A small audio frame classifier, trained from scratch.
Training: 600 steps, held-out accuracy 99%.
Data: trained on telephone keypad tones over noise or synthetic speech, 39062 training examples, 0.7 epochs.
Rows from block 2 of a small audio frame classifier, named by matrix and row number. Each number is 128 + 24 x the weight over its row's rms, rounded and kept within 0 to 255. All counts start at 0. Numbers have three digits each. After the name is the row's rms in percent of the matrix's.
After each channel's rows are labels from the 100 clips, of 14976, where the channel reaches its highest value: "lies over" is the class under the peak. Only what is clearly more common there than usual is listed. The data: telephone keypad tones over noise or synthetic speech. In brackets: how many of the 100.
# conv: width-5 conv (model.blocks.2.conv.weight, 144x144x5, each kernel summed), inputs 72-143

conv.52 112:158119140157150176110105139095101129082134146090146107157111122089156196104129139123096048131105127149111128151133158092161143126109115150124108118097133128109098120164106109105158134139162145112145173187155106144106
lies over: key "0" (96)

conv.70 077:136133129116109129133139127168116093139128111150141107121083135131121159120148114131111113166139128089134147151098132136144149126128145070127099090047131111110136126133133082134084133098116117100114075164071107098127
lies over: key "7" (73)

conv.45 090:103113098119123147107131139120117096114145159145116125129149153098137137077156105097138112117137166147157155156097135111095158139176128060132170141159142116137144105144156163120120111129091123148101089164102096125133
lies over: key "0" (98)

conv.20 087:136145112126108136147153123097113106139101151122142113157145157123085094176102120127128114119119114107125136167147144120122127174112131116127120147062138151082165156113119170128153144106176121159120139112154088143122
lies over: key "0" (50)

conv.23 103:144127162131164118085158156135091099123106146129101167073109134131137118113136153126173115141122091118153104140126143122114094147143160105042140105154143089108140109136153121117137163119137171169147108096149107120076
lies over: key "5" (58); key "4" (42)

conv.82 113:155171102093158124125133126110103147136164103121120130086141094108131123133171147146147104111110141116111077169088102100193103072123122113140111118148125154065136137132104096152133127138126111091130122134150130199124
lies over: key "#" (100)

conv.141 101:146139105068130165121119095081162118158112104132129101121167108129128151117097132113120167124133128140148126152110120115149093163141135138126139122102124118116125152118099133139077121122111071133130110169209122135117
lies over: key "0" (86)

conv.68 095:133135104130144133134097163110075113141161131154179188116150157158104147089144152119160107078147169117147141149119122108092118141182137125120126095141135131137156123144166125129124179176112162138143125114162079105121
lies over: key "5" (73); key "8" (26)

conv.1 101:127106113075115115155132155128127115120122114123081115116129120128133147155136122107130138132107170134147095147111127149154112141130124116075146109091115148166127104086153099174146153150133126102098105160173108159121
lies over: key "6" (65); key "3" (28)

conv.81 109:129099125047131151123099135132134132148162151159113095146117142135098089089111146148150148123110115157133131105090148116132156101135164127120160191109132165131132189129111110134116110137123126069135182131137127127165
lies over: key "2" (83)

conv.130 089:099156155125121121137163083113129151137138137096109184126148189133127126140145118128103128122146121126126122160108186137159120113098144096120142078145120106117102131181126123117122138107105134116114155123125132151120
lies over: key "B" (37); key "C" (31)

conv.71 110:111080120103132133116158136103128132104143092150109128101174144154101137124116138136176122137110108112160173056112104142097123151132132121097129112115133160081122143119119135182088149138160139139133155148095131118111
lies over: key "7" (44)

conv.6 113:083116164160098116151156135143123124081146122166108106136121114094133115150061139147106163088129126082151143076135134144067106150154119148147170116117119124147170143127162153159127155107146133130135110106138154134115
lies over: key "4" (43); key "1" (35)

conv.62 102:142151145121120123123130125139134093137157128122121163102141102143094133144158166129130140172069103081124123125127152132153125112112112141165109123157119158090145145143171110143145100140114143079097151105112102113137
lies over: key "3" (59); key "A" (39)

conv.120 098:168094127148163148109151153113187192103089119111136136121154152114144113155114186103103129163115134095148163120115152144111113106131138114128166125128135134148089122105183116108159107112153091102125113134150139175077
lies over: key "1" (47); key "2" (36)

conv.19 109:115075114141133143137116101116125096079111135107103106132143104153139135139138139113131119132115115108124194117176139080147133148157172116143155148112135125160161151136134117133131132116153152141137129099112164083127
lies over: key "2" (100)

conv.55 090:141146134143183053120149133127159137130151116122146128147152138110125092176162144130138156136109123154103128129113101127134108111140108139136153119147125116128146116139149121143115137116121155074154100128113146136173
lies over: key "D" (100)

conv.11 099:127116157141124089138130110128127123142146101125124143097144093097139160098135132143153158093131074169166143103109133140115122158165103127144180108145131140152134101151150084139138121114107117132094127099150096115165
lies over: key "#" (48)

conv.31 090:126124100133121119137168148163099143133097129124103130099084152105147109128155144116053091119146115097099112186153128136115114168166087136148100082133097100127116100125110108132139089170109131209149114145161125121158
lies over: key "C" (55); key "D" (28)

conv.90 074:164096143187098148101106119124136131140085123156118077138106156181142116115120140128137132109150158128107130131141148115146066106128127111122118167119041134128057060129105131134107139146154158112135149143151136138158
lies over: key "4" (98)

conv.43 090:105146123150089134141137106135138086160163133096159124119104141160099147114115119111150105133101148111134118128152119133121086106122107158075120115138122133091121135074102121119157098117129114111113149082131118137119
lies over: key "1" (85)

conv.30 120:150085127139128145137121092164126110094121120112133114132148135160105114124138156091128108176135108148122125142161156054110077131125127113141105131158126121118074130136112162116139124132093095055108114123113100124100
lies over: key "A" (91)

conv.95 092:106142162066122136164119115148097110120148108155145125121163110109127167102086161116144144128157149124108125141123147128066132138145140133142066089142151108160122083153121145124090161116133113076164137113108114159116
lies over: key "8" (41); key "9" (28)

conv.121 104:162112109198158168189108170132152145130118131139176135120137114125129143118123127120137102133127143135138137115162133166170105136158128087122173137126134132103115162101112123111134124119163132063169110130075156132116
lies over: key "*" (100)

conv.0 089:107106159162125140152117114132101147130158126150111104134132112174126149098122124116111106092098120136117178129067152142137187139131110125152119107165128128094164160102111152153114105150123119119114112108110129146135
lies over: key "3" (50); key "#" (47)

conv.65 099:124132165095124132147094160115168135150151133121107147120104121125072101160091143127145160094141121096089111101147113123141136096091119113129154108115107124137133134116155109146118136112186117181137118139118140140136
lies over: key "2" (100)

conv.98 124:130147120137084097135123104155136103181125077115071120143125104093151121124130135130133172123130130189158135117110141132115113114126141161126134114178146132092129104093134142114117141072109094105096113161135144126142
lies over: key "4" (34)

conv.12 101:116145131144160113089075095085108115134143123130130190145134160092154130122158121173191118122106077112134112112122092163125107148138147145134119159166140115103153164180129158134132144113139149123163153128112147166102
lies over: key "1" (60)

conv.58 090:157162088160131162110151173149168151088148084131119124083164112127119117146126122149135104149133152116111120151078145117132115164174148122128097126092078117147128166151130093162083130153145160108173133114130152143117
lies over: key "*" (60)

conv.116 092:123123112162125129129092129119168124096125159127105117140130161111112092103152131144080117053136132138116138109131177141085148093129143140094151079164140112119084114118099082115160176171160116112115162114108137131165
lies over: key "2" (44); key "3" (38)

conv.87 095:099134165109118106114153083133136136113148114191129143104125133129145131160096124077145125082116142124135109180071128125143167131125135145116106122081118116113154133118142139129175148103111136151078188074109102121160
lies over: key "4" (87)

conv.128 109:105162107139126114143096123123134160123113127111123116146122138104164166143137129149086113148122166098118114118119136120113110140094156153082154121121127127150149072088118101122091117110089146101103136093150119172141
lies over: key "0" (96)

conv.9 112:123132122136116133151127139162089146113089156177136124079116131103144116104140120145106061132092143134143135181190140114150159072104108141094111119128141149149083140138122144144155120138134167096123136147122108110138
lies over: key "*" (92)

conv.107 108:141128082115165107116128189144123135132138105120160085114097098122135137154127132098136122161129149116100109144162093124134158172128121153166082118169122092112111110124119089116115145104120121136126134132087111136098
lies over: key "D" (94)

conv.131 101:163146136166115166089146140126144119111155138101144153111123090136120135110110110185125103132133099104143079168154096137137128126142125075176145136121142142098135145091148156135127119146133122109153111102099138160092
lies over: key "D" (28)

conv.8 120:140171105087126127147137109141101130078123133121127135143145160089132128115138121149114192094119160084109095115115078115139141127095134166159098124165140128147135160144109120093172126102100141166116138120151158157159
lies over: key "8" (67)

conv.113 094:134139149113142115155134119085168140126111115129116167099133163146147139121142112121130149142144114140124162144175119136116104168106112153107145095130121112140143144103128111172124135078146148138096147101166147138135
lies over: key "C" (85)

conv.37 093:090078175083125123110125128154130119120105130167124082123177162123141118098184131109156114133144139135156123120116157119210178125124116100103167134117135127108097132164138123164094132138154142133166100113129171160121
lies over: key "9" (62)

conv.13 100:120122146156092139081151120140149140164143117109137158111115135144127126134161159085151149132155124120103139133089117133171157143079140119133119148153133152173132127128144124104105127085113112121131107113065128103120
lies over: key "B" (41); key "4" (25)

conv.103 108:103107147157118146131128154099110089146110157133126142122125133126124076109134141155145147133133117079123105140136131113075122139140138135114105127102153130128132138077108137056148155134124112133143118110142136102148
lies over: key "2" (59); key "5" (40)

conv.123 096:143105093147133141175155196129149108148166137111139166143140166118107128141157158161137134120119121122091114154089188120146103117154130149135114138107127115134143141095120159131161097145174130107121086125156157127147
lies over: key "1" (46); key "A" (25)

conv.66 082:147143130169129117135122112127108138162085130084158152102100146146145140116126071088127143150173111095135157123119128139130100137168103164124114100104108133085135129148098127090115133124160156130147111145120107134116
lies over: key "#" (69)

conv.7 101:090115149137132166149116125120123115093109152160127123140143124113104157151171097084098113147145133088096121137135132073139166122115126111159128108108117122088156161111093104104103134109162123151117097129152149121134
lies over: key "6" (82)

conv.139 101:172137093152068132111103134169078143128103123099082127107157112160139103090128119150144130147152111110127116105100151134116099147129118131128110132124161162161078110101146093119143134106099080112117165086118137085134
lies over: key "C" (46)

conv.26 096:196188133169101149124125145123143160096150127063144128135136101183149093144162110111107112163132169092132097140132156154081144158127147118126109097127151127117181156108059112103116108151123120091115116122139108138116
lies over: key "D" (58); key "*" (41)

conv.29 098:121090118100123105156093095133061122134146114111116134146101134146127128129178153110127128118148161163156165122102131123108138135066179097138087122124108136099156128109142137135133143150120108170143127102151129144162
lies over: key "5" (57); key "4" (30)

conv.35 095:138177148139116115127095146156151136119106126142133145115137135134114146138149116112187123163209123173156090148103128129118136127135121135150129106139155137150146094100132165117136149086126089137144131134123145185152
lies over: key "7" (97)

conv.80 104:113122109116119088113135135139121084125131141178155085095116089121123156096125119124156124151104078127149145096114088160129097113114136090120131110122077092122106166103119108131180113114133117130135099149129127134116
lies over: key "3" (100)

conv.115 112:118092085137148091102087106098114112118111142146108142135088152116116119135145133105156092138078136115118124148132142130145138149141182128145109127052105135090158118144142163111131121108094134130145114115125151128149
lies over: key "A" (37)

conv.136 093:132167115143181131114115167126150138116169161105161149132128118191139128128150090111147106124102149141121131128117092109146112135132137154131125111136135187171105061143125111073128149129146131178129162132169154127130
lies over: key "0" (33)

conv.99 112:105093134152152070151164183158138146129109122107121126104140106124114126164135130136132124167102139106139122111095138108118176104134150138140143127100146113168110110137116085167146119098102102094135092130121128136146
lies over: key "A" (52); key "B" (39)

conv.140 077:135126157099123137122121185093121085062127130146132134100150126105102122115128155132154097147144110143130115109147107145110113086156131106181147124127149109122118126141136126128091104130074173100143160159106125146050
lies over: key "2" (58); key "A" (25)

conv.132 110:113106087102145170113118113140121165156128079136133135124083092125155077141117106136110126120109154145157172132121107111095109090147120116117169114124119124177112110115101131157149116096121140085146120105066129128086
lies over: key "*" (100)

conv.78 102:166141116076164128149128160105165209141114140133100113142130114128134144157149115119157133115149105124127107113126123148142118092081119103131134144118091166109090128171123167124098122120146111131150076115147149173148
lies over: key "0" (100)

conv.137 092:131149165153109115132107116124143075141114160116077110123110116122101088120134103116159084117116174139092155111129160142142119159111177158116126094130120116108153129093130116138076157152098097097129155074108184150145
lies over: key "9" (58)

conv.76 101:150114088105157111114103083129117134124155138122087093099127132118108148181116151127134121165135108159128152195084144125169114140112102156117133160146136114172109146127151099129090110115151136148091130093107151112089
lies over: key "D" (94)

conv.114 095:124081138104105102137108130136087095128107127138143123119148122107152096127098168116165143048142094147128135073081131149064109126122136128184128157135093150127150139092097137102118111122072117140137074121136131144113
lies over: key "2" (37)